From a checkpoint of a small encoder-decoder image transcriber.
Data: trained on numbers of one to four digits printed on busy colour backdrops, 147500 training examples.
Rows from block 2 of the image encoder, named by matrix and row number. Each number is 128 + 24 x the weight over its row's rms, rounded and kept within 0 to 255. All counts start at 0.
# pw: pointwise conv (encoder.blocks.2.pw.weight, 256x256x1x1), inputs 86-171
pw.21 [128 128 128 127 128 128 128 128  59 128 208 128 196 194 130  69 128 128 128 128 154 132 128 128 128 128 128 128 128 163 128 128 128 128 137 128 128 128 185 128 128 128 128 128 139 123 128 219 128 128 128 128 128 179 128 128 128 143 128 134 128 115 128 128 179 128 128 128 128  80 128  93 128 141  69 128 128 189 128 128 128  48 128  81 128 128]
pw.22 [128 128 128 128 193  78 135 128 113 128 197 190  85 128 128 128 128 128 100 128 128 128 128 128 128 128  81 128 128 128 128 128 128 128 112 146 128 128  97 128 128 128 170 128 128 167 164 104 128  66 128 128 128 128 128 124 128 128 128  90 128  93 161 128 128 139 128  82 128 128  87 128 128 128 128 128  82  87 154 128 144 150 128 128 128 128]
pw.23 [128 128 128 175 128 128 128 128 128 128 128 128 128 128 155  65 128 170 128 128 128 128 128 128 128 128 141 120 212 128  34 105 154 128 128  95 128  86 105 128 128 128 128 128 128 128 102 128 128 128 129 187 128 128 128 128 128 128 128 128 128  76 128 102 128 196 128 171 128 128 128  91 128 128 128 128 128 127 128 138 128 128 128 128 128 128]
pw.24 [145  95 128 128  21 128 128 128 128 128 128 128 128 128 128 128 128 128 132 128  93 161 128 128 128 128 128 193  43 128 128 128 128 152 128 128  58 128 128 128 147 128 128  74 128 153 128 128 200 128 128 128  92 128 128 128 128 128 128 128 128 128 128 128 128 128 128 128 128 128 128 170 128 128 128 128 128 128 126 128 165 128 128 149 128 171]
pw.25 [128 128 128 166 128 128 128 128 128 128  86 128 128 128 160 102  83 128 128 128 128 179 128 128 128 128 128 128 128 128 128 128 128 128 128 162 128 128 128 128 128 128 148 128 128 128 182 135  46 128 128 128 103 214  83 128 128 200  66 150 128 128 128 148 128 128 128 128 128 128 128 188 150 128 128 128 128 128 191 128  47 128 128 169 128 128]
pw.26 [128 128 128 150 166 128 185 128  80  83 108 184 128  98 128 128 128 128 128 128 128 128 128 128 113 128 128 150 128 128 128 154 128 128 161 128 128 128 128 128 128 128 128 128 128 128 128 128 128 128 128 128 128 198 201 101 128 205 163 128 152 128 128 241 146 128 128 128 202 128 128 128  92 128 128  75 128 154 128 128  81 128  92 128 128 128]
pw.27 [128 128 131 128 102 128 128 128 128 128 128 114 115 128 101 128 128  83  83 109 128 128 128 128 128 128 128 128 128  74 128 128 128 128 128 128 128 152 128 128  59 134  59 128 128 140 128 128 128 128 157 128 128 128 128 194 128 128 128 164 128 128 128 128  87 128  69 153  60 128 128  82 180 128 118 128  89 128 128 128 128 128 175 128 128 187]
pw.28 [128 128 128 128 128 128 146 128 128 168 128 128 128 128 128 128 128 128 128 128 128 128 128 128 128 128 128 128 164 151 164 128 187 128 128 128  95 175 128 128 128 128 128 128 128 117 128 128 128 112 128 128 128 128 128 128 128 128  62 128  51  99 128 128 159 128 159 128  74  37 128 128 112 128 149 128 128 128 128 134 128 167 128 128 128 128]
pw.29 [128 128  93 180 128 128 128 128 128  89 128  84 139 128 193 128 150 128 128  88 128 128 128 128 128 128 128 128 170 128 128 128 128  79 128  75 128 132  83 128 128 128 128 128 128 128 128 128 128 128 128 207 107 128 128  81 128 150 128 128 128 128 128  83 128 128 128 155 128 128 128 128 128 128 128 128  79 128 128 128 128 128 170 128 128 128]
pw.30 [128 128 160 128 110 128 128 128  91 128 128 128 128 128 180  98 128 128 106  90 128 128 128 128 128 128 128 128  98 128 128 128  74 128 128 128 128 128  93 108 128 110  95 187 128 137 128  94 107 128 128 158 128  81 128 128 128 171 189  82 128 128 189 128 128  86 128 128 173 132 128 128 181 128 128 138 100 128 128 128 128 128  72 128 128 158]
pw.31 [105 128 128 128 128 110 174 193 206 128 128  85  81 128 116 128 128 128 128 191 128 128 128  93 128 170 128 128 128 128 128 171 174 128 128 128 186 128 191 128 108 128 128 147 128 128 128 128 128 128 128 128 128 128 128 128 128 150 128 128 128  90 128 128 128 128 171 128 128 128 128 128 128  78 128 129 128  98  93 128 128  80 128 128 145  98]
pw.32 [128 128 128 161 103 128  76 128 128 128 128 128 160  72 128 128 128 128 128 128 128  87  87 128 128 128 128 111 150 128 128 128  85 128 144 128  92 128  73 137 128 128  87 144  88 128 117 128 193 128 128 128 177 128 128 198 128 128 128 128 138 100 128 128 128 128 128 128 128 190 128 128 128 128  63 128 167 120 189 128 115 128 128 128 128 128]
pw.33 [128 112 128 128 128 128  54 129 128 128 128 128 128 128 103 128 128 128 128 128 177 128 128 128 128 128 128 128 157 150 128 165 128 128 128 128 115 128 128 128 128 128 128 128  93 164 128 128 128 128  93 128 178 165 128 128 152 109 147 155 128 100 128 128 128 128 128 128  94  95 128 128 128 128 128 128  71 128 111 128 128 128 199 128 176 128]
pw.34 [128 103 105 128 175 128 128 128 128 128  76 128 128 128  80  93 171 149 128 128 128 128 128 128 128 128  89 128 195  97 128 202 128  84 128 165 128 128 128  75 128 128 128 112 128 188 128 128 128 128 128 128 101 134 128 158 179 128 128 128  90 128 128 128 128 128 112 125 128 128 128 128 128 128 128 128 128 128 128  99 128 128 128 128 128 167]
pw.35 [ 44 128 128 111 107 128 126 128 101 128 104 128 128 128 128 128 128 128 105 128 168 140 106 192  57 140 128 128 128 139 128 128 128 128 128 128 128 128 102 128 128  81 157 164 128 128 128 128  67 160 128 128 128 128 128  91 128 128 128 128 187 108 128 128 128  69 128 128 128 128 184 154 128 128 128 128 128 128 128 128 128 128 128  83 186 128]
pw.36 [128 149 128 128 119 128 128 128  94 119 128  81 128 128 128 128 162 109 128 128 128 128 128 146  91 128 129 146 145 128 176 128 128 128 108  57 128 128 206 163 128  64 128 128 128 128 128 128 128 145 151 101  97  55 128 128 128 128 128 128 128  99 169 128 128 128 128 128 128 128 128 128 128 128 128 133 155 128 103 128 128 128 128 155  96 128]
pw.37 [128 128 140 128  37 128 128 128 128  66 222 122 128 128 128  97 128 128 128 128 111  97 128 128 128 156 128 171 128  87 128 197 145 128 128 128 128 128 180 128 128 128 102 128 128 128  78 158 128 189 128 109 128 128 109 128 128 128 143 128 128 128 128 128  58 128 102 128  79  56 128 140 152 128 128 128  85 128 128  74 128 128 128 125 128 128]
pw.38 [128 175 128 128 128 128 128 128 128 128 128 128 128 128 128 128 175 128 128  84 128 140 128 128  82 128 128 128 128 113 100 128 101 128 128 128 128  95 128  76 128 128 128 181 128 128 128 110 128 128 128 128 128 128 160 128  88 128 173 128 128 128 128  46 128 128 152 128 128 128 128 128 128 162 128  56 135 128 128 128  88 128 128 239 128 128]
pw.39 [178 128 166 128 128 128 128 128 128 128 128 128 128 128 128 128 128  70 128 128 113 170 128 128 138 185 101 128  35 128 128 128 109 128  73 128 128 128 128 173 128 128 128 128 128 128  60 128 128 128  73 128 128 161  62  92 128 128 128 128 161 128  50  74 128 113  91 103 128 151 128 128 128 128 128 128 128 128 128 150 128 128 128 128 128 204]
pw.40 [128 128 128 128 155 128 128 128 128 128 128 128 128  18 128 128 128 128 128 128 128 131 128  94 128 128 192 128 128 128  93 128 128 128 128 128 157 128 128 128 128 128 128 128 128  55 128 107 165 128 128 154 128 128 128 128 128 128 128 110 128 116 128 128 128 128  74 128 128 128 165 128 158 128 128 128 128 128 128 128 128 128 128 162 128 128]
pw.41 [128 128 128 154 128 128 128  88 128 128 139 128 128 128 173 128  70 128 128 128 128 128 128 128 101 128 128 139 198 128 128 106 101 197 128 128 128 128 128 202 128  94 160 157 128 128 128 128 128  69 128 128 150 216  96 128 128 220 128 128 128 189 128 128 128 114 128 128 128 128 128 128 128 128  86 128 128 128 128 128 128 128 175 166 128 128]
pw.42 [ 75 128 128 128 173 128 128 128 128 128 128 128 128 128 128  56 128  88 128 128 128  48 116 198 128 150 128 128 128 128 128 128 128  93 128 128 128 154 128 128 128 128 128 128  59 128 128 128 180 128 128 128 132 128 128  69 128 128 128 128 213 128 128 173 128 128 128  30 206 128 128 128 128 128 128 128 138 100 128 128 128 128 128 110 172 128]
pw.43 [128 128 128 128 128 128 175 128 128 128 102 128 128 128 179 128 128 179 128  87 190 128 107 128 128 128 128 128 128 128 128 128 128  87 128  75  66 128 128 128 128 128 156 128 128 128 128 146 128 128 162 128 128 105 128 128 128  96 128 128 128 162 128 128 128 190 128 128 128 143 128 128 128 128  89 128 128 128 128 162 128 128 128 128 128 128]
pw.44 [128 128  95 128 128 128 128 128 128 128 128 128 128 128 128 128 128 128  82 128  97  99 128 128 128  92 128 107 161 128 128  72 128 129 128 128 128 162 128 128 128 128 128 126 128  82 128 128 113 128  85  91 128 151  92 128 128 104 128 128  50  75  72 128 128 128 137 179 173  60 128 128 128 100 128 128  64 128 128 179  87 128 128 128 128 128]
pw.45 [140 128 128 134 128 128 128 128 128 128 172 182 123 128 102 199  89 130 127 128  97 128  97 155 197 128 128 128 128 128 128 128 128 128 128 128 128 128 163 128 128 128  74 183 128 128 144 128 147 128 128 128 128  85 128  89 128 128 128 128 128 128 128 133 128 128 110 128  69 153 128 128 128 128 128 128 128 128 128 128 128 128 128 165 128 128]
pw.46 [128 128 128 175  99 128 105 128 128 128  54  80  92  92 128 128 128 128 128 177 153 140 128 128 128 110 145 128 154  68 128 128 128 152 128 128 128 128 128 169 159 206 128 128 128 128  77 128  86 128 128 128 128  97 128  82  95 128 128 153 128 128 137 128  88 128 128 128 121 128 128 128 128 128 128  95 128 108 127  56  91  95 176 128 128 128]
pw.47 [124 128 175 159 128 128 117 128 128 128 128 128 128 109 128 128 151 128 128 122 128 128 209 157 128  93 128 128 162 128 128 128 177 156 153 128 128 168 128 128 128 128 128 128 128 170 128  81 176 128 128 128 128 103 128 127  45 135 128 128 128 158 128 128 128 128 128 128  36  91 179 128 128 128 128 128 173 128 149 128 128  93 128 128 178 158]
pw.48 [128 114 128 128 128 128 128 128 128 128 128 128 128 128 128 128 128 128 128 128 157 142 128 159 128 128 128 128 151 169 128 128 128 128 128 128 128 128 143 128 136 128 128 134 128 128 128 136 128 128 128 128 128 128 145  24 128 128 151 128 207 128 128 128 128 128 128  96 128 128 128 128 128 128 128 128 128 128 128 128 128  81 128  90  91 128]
pw.49 [128 176 128 128 128 128 128 105 128 174 128 128 128 128 145 168 128 128 166 153 128 128 128 128 128 128 128 128 128 128 128 128 128 146 173 110 128 128 128 128 126 128 128 128 128 128  94 128 182 128 128 128 128 128 128 128 128 128 128  96 128 128 128 128 128 128 128 128 176  82 128 128 128 128 128  81 128 128 128 128 169 128 128  90 128 128]
pw.50 [128 128 128 128  98  79 128 128  84  99 128 128 128 128  80 128 128 128 128 128 128 128 128 128 128 128 128 186 128  92 128 128 128  96 128 128 128 128 158 128 128 165 128 128  66 128 128 128 128 128 128 128 175 128 128 128 255 172 114 128 104 128 128 149 128 128 128 171 128 117  71 128  72 179 128 128 128 128 128 121 128 128 174 128 128  89]
pw.51 [128 169 128 128 128 128 128 128 165  96 128 128  99 128 128 128 128 128 128 185 128 128  90 128 128 128 128 128 109 128 128 128 153 161 128 128 217 115 143 128 128 163  84 128  99  80  94 128 128 104 176 128 128 144 162 128 128 128 128 163 167  96  99 128 128 128 128 128 182 208 128 116 185 128 128 128 114  77  86 128 128 128 128 128 128  68]
pw.52 [128 128 128 128  97 128 128 128 167 128 128 128 128 128  83 128 128  92 115 154 128 121 128 128 128 128 156  77 128 128 176  86  83 128 128 128 154 106 108  92 128 128 128 106 128 128 128 128 128 128 128 128 128 128 128 128 128  74 128 128  94 128 116 128 128 107 108  83 170 128 128 128 128 128 162  63 128 128 128 191 128 128 187 128 128 128]
pw.53 [128 128 183 128 128  94 169 128 170 128 128 128 128 128  75 128 161 128 128 128 154  97 128 128  92 146 128 128  83 128 128 128 128 128 128 128 128 136 128  61 128 114 128 128 128 128 128 163 128 108 106  83 128 128 128 128 169 128 128 128 128 128 128 128 128 173 128 128 134 128  92  42 164 166 128 128 117 128 128 128 128 202 139  79 128 128]
pw.54 [128 128 128  95 128 128 128 128 158  79 128 128 160 186 128 128 128 128 151 128 188 128 128 128 166 128 128 128 128 124 176 128 114 128 128 128 147 128 128 136 128 147 128 128 128 115 128  89 128 174 128 128 128  94 128 148 190 128 188 128 128  92 128 128 128 113 128 161 191 128 128 128 128 128 149 128 128 192 128 128 128 128 128 169 128 128]
pw.55 [128 128 128 128 111 128 128 128 152 128 128 128 128 128 128 122 128 128 128 131 128 218 128 128  93 128 128 128  71 128 140 128 128 128 128 128  71 128 128 128 128 128 128 135 128 128 128  67 104 128 128 128 128 128 128  50 128 128 128 128 128 128 128  32 120 128 173 128 128 128 104 128  97  98 114 128 128 128 128 128 128 128 128 184 108  89]
pw.56 [128 128 128 128 173 128 128 128 128 128 168 168 128 180 173 128 128 128 128 128 128 128 128 151 128 128 147 128 128 128  96 128 149 112 191 128  59 128 128 181 116 128 128 128 178 128 128  99 128 128 128 128 128 128 128  75 119 128 128 180  74 185  92 128 128 128 128 128 128 103 128 128 128  91 128 209 128 128 101 132 128 105 128 128 128 128]
pw.57 [ 95 197 128 128 128  94 128 179  62 172 128 128 128 108 190  88  78 128 128 106 128 128  91 128 128  86 128 164 128 128 128 128 128  95 128 128 128 128 128 128 110  82  78 180 128 128 128 128 128 128 178 128 128 128 128  82 128 130 128 128 128 128 128 128 194 128 128 128 128 128 128 128 128 128 128 128 128 128 190 128 128 133 128 128 128 128]
pw.58 [128  97 128 128 128  84 226 115 128 128 128 128 128 128 160 128 128  86 128 128 128 115 128 186 101 128 150 128 128  83 128 128 128 128 128 128 128 128 128 128 128 128  76 128 128  37 128 119 128  90 128 128 153 128 128 128 128 183 128 128 156 128 128 128 109 128 128  88 128 128 128  89  92 112 128 128 160 128  94 128 128 160 128  62 176 104]